config.toml
encoder_arch = "vit"
model = "masked image model"
dataset = "larger renderings of crowded toy scenes"
train_examples = 22605
image_size = 48
crop_scale_min = 0.8
horizontal_flip = false
color_jitter = 0.2
method = "mae"
mask_ratio = 0.75
loss = "mse"
encoder_norm = "layernorm"
encoder_norm_position = "pre"
encoder_activation = "gelu"
encoder_mlp_ratio = 4
encoder_head_dim = 32
encoder_fused_qkv = false
encoder_bias = "all"
encoder_qk_norm = false
encoder_parallel_block = false
encoder_inner_norm = true
encoder_drop_path = 0.05
encoder_patch_size = [8, 8]
encoder_layers = 10
encoder_width = 320
encoder_positions = "learned"
decoder_width = 128
norm_pix_loss = false
decoder_layers = 3
init = "orthogonal"
residual_init = "scaled_by_depth"
optimizer = "muon"
muon_scale = "match_rms_adamw"
lr = 0.0029
momentum = 0.9
nesterov = true
orthogonalizer = "polar_express"
adamw_lr_other_params = 0.0029
steps = 8600
batch_size = 384
epochs = 146.1
lr_schedule = "cosine"
final_lr_fraction = 0.1
warmup_steps = 430
weight_decay = 0.2
adamw_weight_decay_other_params = 0
Rows from block 0 of the decoder of a small masked image model, named by matrix and row number. Rows with one number belong to one neuron. Each number is 128 + 32 x the weight over its row's rms, rounded and kept within 0 to 255. All counts start at 0. Numbers have three digits each.
After each neuron's rows are labels from the 100 images, of 14848, where the neuron reaches its highest value: "strongest on" is what is common among them; "place" is the part of the image that holds the peak. Only what is clearly more common there than usual is listed. The data: larger renderings of crowded toy scenes.
# fc1: MLP up (decoder.0.mlp.fc1.weight, 512x128), inputs 0-63
# fc2: MLP down (decoder.0.mlp.fc2.weight, 128x512, transposed), outputs 0-63

fc1.169:132113105131110075170050167138109148061154101113153194130101121097124202169137090143106199149196133101177190164097172134065138080124127137142112167143147116100113088125099109148104126118154131
fc2.169:083098128128106158185162072164120068077127092149095085149074158214168127112139129102129115173137147118107116134145073123135090118190134098152118141123159049127099124130178169102160159116117091
strongest on: count: six; umbrella
place: middle left; centre

fc1.209:129154176150133147169145198133099145071127106146139139108122125124163115170132172148182141086220143140182165156099139115161121110147117103129163139104133083106123111130124087092128180077092165
fc2.209:070137115174125148129132157162090118177119107168188111089135154116104125100123133165136171126119192160134164131070132099121081094111122138138129049130153121099167159113151113156121135103127145
strongest on: yellow object; its colour: yellow
place: centre

fc1.93:160084180114091131132156154140117178118124187116159057080086155124170128148115167127112115211115079143151118113096096130141124169132157111136121142066157158083118135154133126142125088074149146
fc2.93:127148170149091100167122161159104141150155137122159078087126139148116192103063079151082146102113060081109120140122120137156116093125126153139182117093118143120149092074148147137092169125148137
strongest on: its colour: white
place: bottom centre

fc1.258:121147076149158059156123105149095136158105138161193162143122165099112135110164075093186117110157135155110127095097116189186056163097131122110132159076110182111139112118137134092185108111142080
fc2.258:200129158086103143066154138108216156135143109096092161124165070164122109080132123117127130135111109072089090118109070110152169133090137110207141120104128125153160132121101134121072130100165174
strongest on: light from behind the camera
place: top right

fc1.5:161107067134140101117078116169078107114150129119186136155120113113091117153176113111161221151109128083084113218136096141213058147135150079108174149147154106084135133093071145102151108096082128
fc2.5:120122101210118117163214124150163186172115134128070066058198130101120142134160141114104044143123097183151120104161103129086157117140088090143094130103094159136067159112159119090143132138167157
strongest on: count: six; barrel
place: top right

fc1.437:141135121160116177077179140103154142142137114125128133167077091118158126123137127070134120081141158147097127088107145181142075134126045123147180113120174052121115176125058143115116124144153148
fc2.437:124106070172154107121113168188151120134109121142128106082075146097158135140129163144119145126160124123165113144093108193122188161135093111122133180118210135057089143201101119161159075165091177
strongest on: yellow object; light from behind the camera; its colour: yellow
place: centre; middle left

fc1.230:125137139158174063098063143144132125104153159100205126120112107138135133102121061181096148200127149134106138160091188136123082095119097121118096138092126169138120097112132149088080094145088112
fc2.230:190150161117093102145111072083154119133107131106096121165124114151096160074159156088182124152102169101119117134129134113096115129124094125194146187118103066138090114131155101161127160089152138
strongest on: light from behind the scene
place: middle left

fc1.240:147110165101174081119090185128107150159117108219092096138155151104113149145152098107133085128133121120084167093104149199137089090136157187187113103082070169121107108162142073177101104152149156
fc2.240:113149034136106149045138085109137103195184173172125131137082104148090137149063148109122165098154137123113086082092055133152114147120167145170155136119136073125175143164128068106149039137109144
strongest on: light from the right
place: bottom centre

fc1.474:041063123148133121103178194113136156149193103167084105143137149126108153111149133125132166156179107117064091100174092147126159106137112122071157101146156132125095169138165143085094151147172169
fc2.474:162119144113155138217095150147152130145159142087172160154147092093132107102113116114137150089124101152173172157137189124133124156113186086084104155119064125157112037133116055139154090089141084
strongest on: light from behind the camera
place: bottom right

fc1.430:091150140159086137133166128114095084140135143111197091115124134173197149092093125118150073146115154131120128173158103135140145166189091134134203153106092156067134136096151061172104085158115077
fc2.430:143101031065144136125128183116119133135106159133131067112105109203134114134164132134126145121149099090163154099094104142090100120087158155132095116168132141157120113175140185119105122085124192
strongest on: its colour: pink
place: bottom left

fc1.344:171156167137164123120143076157165126188088146156177134210087127082117117099145115148102155111144133115107078078114161152119085140118117126116103083135082153096089146076160135125112090104127067
fc2.344:128105082180050111154133132085164124135133121105083104125167121164187119127117139184160095119100179167126183181182130095122147136132140140136107154100136185128105125141097163081126122116089121
strongest on: light from behind the camera
place: middle right

fc1.2:134111148107076092154089128192096130190153158151148116078142102059135097134135119169109150137118129109106083155122081186139184126068095136065165101094127078128131090128153146084162066137193152
fc2.2:117181164142187155086167114116151115156175102117143142152138165147150124115103136161128141109151046107111116140078130083087128152133140164150131135172045131141168121115121122110120120114129101
strongest on: its colour: orange
place: bottom centre; bottom left

fc1.434:143111123156124127184112126161079137174080123173092118178115178093160149113071091126119050163097117093178146075167102156181115136154076178149094058075097100153155145170156054067166121138117129
fc2.434:156177125075084131089158157071144157175046096175085163144097188143164082172176146085126167140095046166173118090050088089122145157145107175126121085160100120124157112094132144168120161127158163
strongest on: candle; its colour: white
place: bottom centre; bottom left

fc1.262:136135138127063096145137121153179159152020121071178148136145139130118153146160156184069090176126119124153149087111138118142153163194165121142102123145136158160074127154178099080181110156141077
fc2.262:113097070182145163192113169102104157146190100165115111135079161150101116174148094167159106100161169072131168108110132116149162113113107158046133101108132176069190113115153139092110111124151145
strongest on: light from the left
place: centre

fc1.389:136129107107111111114123107241167127094074105176096144120151175115131147092124152156172098140142103110137178158114142072131164147109090045133148111173173124140145112113115106108162107101138174
fc2.389:123094104154091128161176176083049090145106111090139122142099159196151166130103123121172099093084101143146099174135181153144049168105085144147185090134132083119148119121116204163112153136151151
strongest on: its colour: white
place: middle left; centre

fc1.313:135072087108104132099122164134082131121097110102172159127121159099113117129165128143132122085048092124114112142130174100081150139103174086146120115079108092163075107094146148182119170121066163
fc2.313:157148194101126135111073121132105100144093112127091115096157117110115116144112149094053180133176147147132111142085154039086082115140134058076135082172165145121185131137179184148106115091139174
strongest on: light from the left
place: bottom right; bottom centre

fc1.103:071150118173159146076178103131068140140138088095199145119129116128157142128140047172194094101105154098150122166161148131118114126079117097151149116111134102167149137114140150121151086132145103
fc2.103:094113183145122087145086128071097162150150096129163147143169186144062136153129189153163160143139142104134073120143086179154146153128117091123143176100143144149164139178090188155138147128142121
strongest on: its colour: pink
place: middle right

fc1.408:126161144119123147101105193107132130136144068110170189140078079138106137191129081136175172176164099158134136078123136182112144170123119093167107116147132065126146122090147150117126160142090106
fc2.408:033182178143084131114163155163120189129150102174107114098150124134181079126110104176138137127129114164111104207084075121128154110127123118141179039111159153098155156110154158146139105138117175
strongest on: its colour: purple
place: middle left; centre

fc1.225:093150192147107131111077119090103166097161111114118181148083156172136140101106164140181146114113128172100098057109135147136142152063140080118099140078121072117125130153080167132123063123119178
fc2.225:036161131134066133043124086098091179154115112167112133148119170187111125112081174179169111146146156125115164119153106146102167158085095068095123116117141120150130135157181133194149106114142116
strongest on: blue object; its colour: blue; umbrella
place: middle right

fc1.44:125112138120166092133113191146154169102135139098136133125166195196152126076123117090096115117162108144143156120055101115094095158108111160109105130116146114205182144154118128148150108160148120
fc2.44:111100117136099104187058172079113140104202172141136150154150164229091126129117115121119053157124071103185123108163137141134098131113112125175152129131091150130120158143118096117154153141105120
strongest on: umbrella; its colour: red
place: bottom centre

fc1.0:138118135131090136141146121173079188115078132190141162146105171116135155154195139114160121092095116086131102083153141198104153130076173153102090106124157066093126123077082119083070107127138126
fc2.0:093170182140143134114091136167102189139153091150051121072133157098086036196140124138156160115138124129173100159066105153184110113081154144153096050107095162092119124140094177163090116136109164
strongest on: umbrella; its colour: orange
place: middle left

fc1.295:143097148158093127120124143154073199139162168196138133080130180156120170124097151122105149144154128134104081160119088141072147155101141092100131159148125113163073117149102167052138112130090116
fc2.295:147126096161130157155190120181146147161194153081127121150149123149107130085104119105137081141132113079158115132112149184114094070082169178167077139097107123101114150125112099156103151085142104
strongest on: umbrella; its colour: white
place: bottom centre

fc1.293:077146091111127126132108133141120149160142064119170198154109100100125123062099143109124162188134139127155126117149149157144126135108216163123176119110122106085176135125115075056116140080161117
fc2.293:123063109126162170166053184079133160165105151094162086201115110121116116080152102147173125135133129114104113093066069095145194088157130115101119189142086110135145176154178115170131158148136132
strongest on: teal object; its colour: teal
place: bottom left

fc1.164:143119081112143138097166164132134108140141086141126105101115134210118147146155140142095094132230104134086138122105079126150151166122076134134124143143167172084061076171120132110154176128089109
fc2.164:129217169120164141109180116139131106149082141112120191120102158172156111154074148174144155135103140125130146193119107100074093047146172113154116141105123133164170129139123142169155107084051152
strongest on: its colour: green
place: bottom centre; bottom right

fc1.365:116131101135126113149132126105070155134090062101113115121137151104140123090100118185068212074093137095106190075095098112099111187176112092101147119095118130058106106138121080063115168170165127
fc2.365:122115170130168200124155123141098121144172110115088108130112088143123090123173112097198155123106117180085142095108090071116096128111155093179218130154151164145133127081135156136133100097124158
strongest on: its colour: green
place: bottom right

fc1.475:118147125114150166107077131152140133187060205155148151130105138140140146106203151134085145074124126128174097063140114120163134147123064113129132153084146110094124103136077156175147132144127082
fc2.475:118092129139114181171089098151174132112149172165106090115136135188165135098130206102108017107145130172157158101133095165139122120166136129124104114129111161192115081141141117086129136134106171
strongest on: count: six
place: middle right; centre

fc1.222:124116133154141134151152185141152063066081117135124148137128125147107081122177145124117138079114143127132171119127117122176137116141183104126054161103156137093142143080046134082209122112157111
fc2.222:090109117143140160103090170201159127083086143161105144134152111126113187118169179121087133047180159123128052193138104138170137132206110113115144107159190148126134139130122096116160165114093117
strongest on: yellow object; its colour: yellow
place: centre; middle left

fc1.429:101163124150149131105090092150129139153138134126210086133108111131118142110051076162110166127129101124177164128080134157132105101149162091181109134111107127110113097167131110130103114172190124
fc2.429:147106110137105113102130159109164149155094096180154150151122102133099074150168124140143169156147156141084131118104154138226115159083154110134128157111093143099121175158104154108109080163122169
strongest on: light from behind the camera
place: middle right; bottom right

fc1.144:137157137090110107111088152150142115159151173128147085105124127145105105154098156137156056143108106151121102181078199109106096095105150132138147145157142197137124099128102124121098100054209186
fc2.144:168146081125121124199085174140096134120103176145094135146106171138109133084182122123107152146154118078118085169133089132181084141091103145082168169104154146107132178078106065171159158102128119
strongest on: blue object; its colour: blue
place: bottom centre

fc1.51:130142118142167115167122097086148148121090148153107109129141129161135079149139079105157130126128159145185107086114111161105141121157114182079162135213157138171146105109170151174113104051128134
fc2.51:078147056147139110120169111122183127161219105122118162142165121138111105147149127114165153174096101082109154202122091134119099144095120079119147129079112125110164137134053143195118142089151169
strongest on: hammer
place: top left; top centre

fc1.352:153113197076111156098130078186126124128192170111189110158119144097189118135142130108131134179169160080114145094136131099171150179131178152141076070158122147125137082119110116102167103156175142
fc2.352:139177108137148068174177122129093169111080121145073111123160101164110184098134155063127141163099181115138167134088155112118165116108095132084108127128138138129110120177157171136075209132096145
strongest on: light from the right
place: bottom right; bottom centre

fc1.372:110136167129120155129137118150146119141145162126192140130149137083148096098075090154109046149125152174099162092133171126116112093117163127141134086087140157072131161071080132111153089099160076
fc2.372:148108086099134094107060123067175106106119125106119094136100130158144167134170153136135113104111205072171164127102186144126121126071105177154130189133130143155111103168152146132077166148152164
strongest on: count: six
place: bottom centre

fc1.495:097100178127114132139137108141119094134127117115125091121087105090156114155146117131135160148091096174114155103160159108110138147115147081130139137128097119114125049112105147113084062067145122
fc2.495:141155116117159145124112093113138075144102063131143102100105140103149126118123130148107171151224072090097160190120133103159102117156133161123180170151147207177144112140177127130119121126172122
strongest on: teal object; its colour: teal
place: bottom centre

fc1.158:159138191168156113154146217151098157107091113128144070121125155132142168120125094125112127108124113121075103167112128127158149080119210065167176146158139089079094125116121149102166068072067127
fc2.158:107113132061133144112137130154156114149130077116101102041182145114154082194120073133111163152168109114098082122112106087130086121144149161149154172137187173187155149191128111173133138189152106
strongest on: light from the left; its colour: yellow
place: middle right; bottom right

fc1.378:146093168104138116140115148163145169094116121129172117074125185128145155101128191109096057126124125125170087152159129088154137107133169074130108129136093094083128127143109025157210140128140139
fc2.378:126123161096099154134174128114164082109132144114140099135080139179178133075057114145126086121097082097156144160099175135061098090137153127129114105135138138132142155100152141131055179118224092
strongest on: its colour: purple
place: bottom centre

fc1.180:122111172131132113139135152128170116107124102150124166138082170115074117142070134125099130125090129149098130125123102132126134126142128078131113083153119115094177199156166107047181117150134074
fc2.180:112104111107154129165154182052097129133177131066146143139113141149176102162119121096158098126151132120174126104184112162182149144077069101102138123128123169107101121066104104151116145118177078
strongest on: light from the right
place: bottom left; bottom centre

fc1.110:143137117105106100127166129141119087096065119150098141089093166120092107152190084126105137148112130119091123064153145102134161169118085098141089137116118055066114057125144142139107153205162134
fc2.110:035109143157095081137136147153136144125141129197129133146143108107122184188144127080156153082122060101189146187153126126161163145118146147062157141122097135093112107143077155145156152079078116
strongest on: red object; its colour: red
place: centre

fc1.416:143154143100122125119108127157156131189090144177123158180080087083130178112074154130112102144196126101091144161200174159171160151086105109152124139119102092155123149092102082091181085110176127
fc2.416:154159144154126161049105122115182110153159186103125152134055145168115130186178103095138105137093142198099115106101119146106168131126153145169160059141135139087158108095122119119117135118159144
strongest on: its colour: white
place: bottom left

fc1.156:177145145073127153128128187132121149137162153160203134133119154144141152160106064103080112165192118090135137089109081097101152128123075145091136084089110107182116093120133138164116138173118100
fc2.156:109127104152057097179145113168099145130151126136107110149110131159113169106083197106138140189101215135152137129095127139123189089101142123131131191127124024110130151138109043078129180122137107
strongest on: umbrella; its colour: red
place: middle right

fc1.114:130135102110080082110098130135118191104112109134138162125099102114086140132106118146166131147153105124125121112019106115118176111167096138133177152124042187110138112155114095107093171063168154
fc2.114:139104101096139187154119115186092086057105137125197139097142135150200110037101065127107098125094114148066133209098135117181103131142118101134132085151094129162121185101179084178131136106138118
strongest on: light from the right
place: centre

fc1.80:109157077119132094101102144169167153078032152113169141130061085097100124066195103183093171117107108161144097088164091103118129130132155075163186150083116099089140160116125188130093115136171168
fc2.80:079102106117157090108089040144107064159158122147108187166107154167193152123112106094156142106106090187092148126209084123127139074096174180137146171104111078090114148160112088116156172100142089
strongest on: light from behind the camera
place: middle left

fc1.326:138166147130110097101163123110136134123114142105140078169124103105098149113153150139141148142148178091122099120129139106122092134144108129086154109101097132123114123133116139143106108138126108
fc2.326:130076137147112123164099140158100118152143116090148180052102143097146113177096082128123145059096166132132142138119122124143175161127133079142096131137135122144157011136149109177137148137116126
strongest on: light from behind the camera
place: centre

fc1.147:114108123096140089116160153126165132176131151108125075133161124138111179112100123169090128138106091138116120103080106067102100139208138127114138098103154069165155088165165108069138138142091108
fc2.147:109152142141146137153191130148081200134202081149117167093147146105054095132121120126099055137093084117144154097162196111143137149106090126139126131097098210140098100121183140102118127128133108
strongest on: light from behind the scene
place: bottom centre; bottom left

fc1.119:126093158091097086152120141148125119113163174098091111184156126177122161154149126091139168121117090163119116120161154066209056171132098198090110171067126158094147089142132099143116109182122130
fc2.119:171106118130121187144114169174120187119186141162139114123123109100199130090168135127144150183180140172126144114139184110166161151146120114119142128166118128044173129131091120162140093078110091
strongest on: light from the left
place: centre; middle left

fc1.155:146141142106166150159151077114118139120173060214171091145134140080104091132140101113172143096122141137102153103086098087133141151111110079073211127136117102169163072065085163054144127098165097
fc2.155:056099092177124147120154097123092125160095152139126168060075077093164121067144153195101093093122144115134112089099166147118072093153140134142147161097156147119140097131133102084108093133110171
strongest on: light from the right
place: middle right

fc1.357:151100132097099162135166171142199103118113160113120107159140145099087150052133175092103132172111117062183156076068101148106163111130153123129135162140065144111110128104078170149081127105127195
fc2.357:146130117181159162099114093136155076178162183194123131061100126137131161099138154146079169121167167094094110145154108180176149147133135101083113169119164131150110114116158091088166127156078133
strongest on: light from behind the camera
place: bottom centre

fc1.325:122136112148213195091098139117166084060138126130106149125124168136131131081149185094160092122136124190105131109150108135170130111173141069098058086122191119147150111089081190143132139136119108
fc2.325:159169087119175106117093174121172093130085145115179182156151111162131107106104204148135107043166097140139114136133131169131096141205106083069076154174114120129144117123108164113063126111162119
strongest on: green object; its colour: green
place: centre

fc1.47:129104121181115183126099125122084156098130159237142146146114171112104183184144099137150105090139085151148120126077159142127135091138145087096142128149126140114153075076086163009136145141096091
fc2.47:043172226183132143084126210170192163072163117151082079060137097061113142123120148155141176112131130116166100162122132121159150119147118094122141118152207142078120154105140131107131099167118134
strongest on: yellow object; its colour: yellow
place: middle left

fc1.468:155137159167102122168163143178132140142083159120058120091149158132076164114154116188157122117141129106100099135127177160092124180130089104156092131101179105073115139135149132116162114167069123
fc2.468:142095123080158147110112125107191118159105119111104101135150125179110098178119139063142113160115080134133131102157118102110148100171117143095162117169128096149162084123164090105210132168154192
strongest on: light from the left
place: middle right; centre

fc1.251:102157155145134109107060124123180102156155149174190124156120133095122136104095100145174132131132117192141177110105168045145104143169108111123049075103087145166158056102072163178151118098117099
fc2.251:147122104111107113163170148080139130127051098166129186148096108166113126138132133172119162139158194095117128122147112168113135117040120104138140122125115108131107199129123175166092118098165116
strongest on: its colour: white
place: middle right; centre

fc1.385:113104121174139127146130104186100113108137176162141098145086147078104090064118154163108172078102141156115133170121112136181106151153094000131162124135150133138156134109092130120188079168097150
fc2.385:105067112146077150164143110149086142141081095081091142131179145121205116092096132163119034091142119176098139131119142119124087104110129134118137111176117081112154105185094136134154152092198128
strongest on: its colour: green; its colour: yellow
place: middle right; centre

fc1.109:199146183216170136132158149135118140099121136149149146190096172208118142113135115110094114111126183126115113126125113073172105124119080164212121115173076108077068155135157137066157125111088114
fc2.109:122143144125164122133106186126126151063161153075131114106130124092096141192166139102179118138142113085035124133112119157125104150162087159076138141163110131107075083122132136169146188174143125
strongest on: hammer
place: top centre; top right

fc1.61:119130108056076139137173129155162042171163153132109119088107169080094089083146117117111122136106120086158135113129139146071174116166096094115141158107116126044187109075078146139073139141100165
fc2.61:092163181125086107109135106176159058155101164187141141089100145095097136144102131123111118101149048123118136158185138136122147183218103155119117115086099148135084105106146088098131177088112147
strongest on: red object
place: top right

fc1.488:132116091102155128091063164154113174117129083177114130173111159096184162135168143078186121112123100116122149077130155157122102145119097107098091125142136089094152055122105192105037162136171147
fc2.488:131096181119168105122163105117102077116127183171073170115080139195111146129157191119144096091123159148160132124092097099159169207161113133141100118151116091102150148157145170154098114179103168
strongest on: green object
place: middle right; centre

fc1.37:162132131151085102120136085125144156091170113162138102188105097139137149132120077116165120168139128118072113099099100124091142081125140135126061153080121163122122166074128179160082088122090174
fc2.37:176146198098154074120127163133166062142154158096122077109043092167159173135140159147164066132126158093077124133162161160105134152089173124099128103121152120185099170130187124137153120165149126
strongest on: count: six
place: bottom centre

fc1.123:151125095128150135150086095112157163130127109110189140132110122109140114102119157147162091093120171159078135163131136111137125139135165144048137152146156066128143144082099182117122087075120166
fc2.123:066119088138105092073136136162140109099130152100121172150130120141192151125128130085094136105091090096135162097175147153185134092129173071167062175117144127146079140139111136049104136086099183
strongest on: count: six
place: top right; top left

fc1.397:116158120125114168139138111135088138150150112167160151057159153122096119146161132130105078115100151084138099205059128187097129070112186122158157128115103101069098184078101208079135107120094129
fc2.397:148125084161094054150113147198152129141186063123130137086123099121086118183136119161163148113105120106160133119154127124107120123043115166112153107103141163124107136121116111095151108215110073
strongest on: red object; its colour: red
place: bottom centre

fc1.396:110173162160152161074220081113115123165164057134138152185112127076098121069137094182124110144128118151162149091157089143138162137181127085117132172125120158179077094112118133070174120100118133
fc2.396:156119113136110101157146181088112200140106064127148167084143144088141113121122162154061202090129151118047115109108173091116119116137142127046123085124120114060189143160105188167109121159116148
strongest on: its colour: green
place: centre; bottom centre

fc1.146:101163108150089111116149095166130163145101088172131129149133094125121113199155122161173165115123116126095091137081144130186152110120140135145111145081206106138168126122061107117138184086161114
fc2.146:108137077173113109109102147192135146117135062159146106120147127097111139146170145128127141113149067090121136099130149175153166107196104102187075109155155123104036154141150125091143048067107163
strongest on: its colour: orange
place: centre; middle right

fc1.99:153095157147105121132121148122154154135130121172159106084166124147095145110103030137158158147101192100151107097123113142081106126133110099116084077114098143128088182133103146182141127084138154
fc2.99:096124122129094145164150146097127151134074123180099080140149107136169126136089129154145143158122177126175143119120094150145122131080099145084130137132195129219134119057175226085118111090136095
strongest on: its colour: white
place: bottom right; bottom centre

fc1.353:144116130111131104073116176180119094112102124180164106094167126092160173110095106143127143100085136146124148092158198115137108121057130109153219175096145151125115120168106111160133145145111091
fc2.353:148054110139152117103157068169163146126103125142113127136199060102156093078181149151104110149112123193152135120126141138146121123080148200155118151175045099170150146127166111095166114148147172
strongest on: light from the right
place: middle left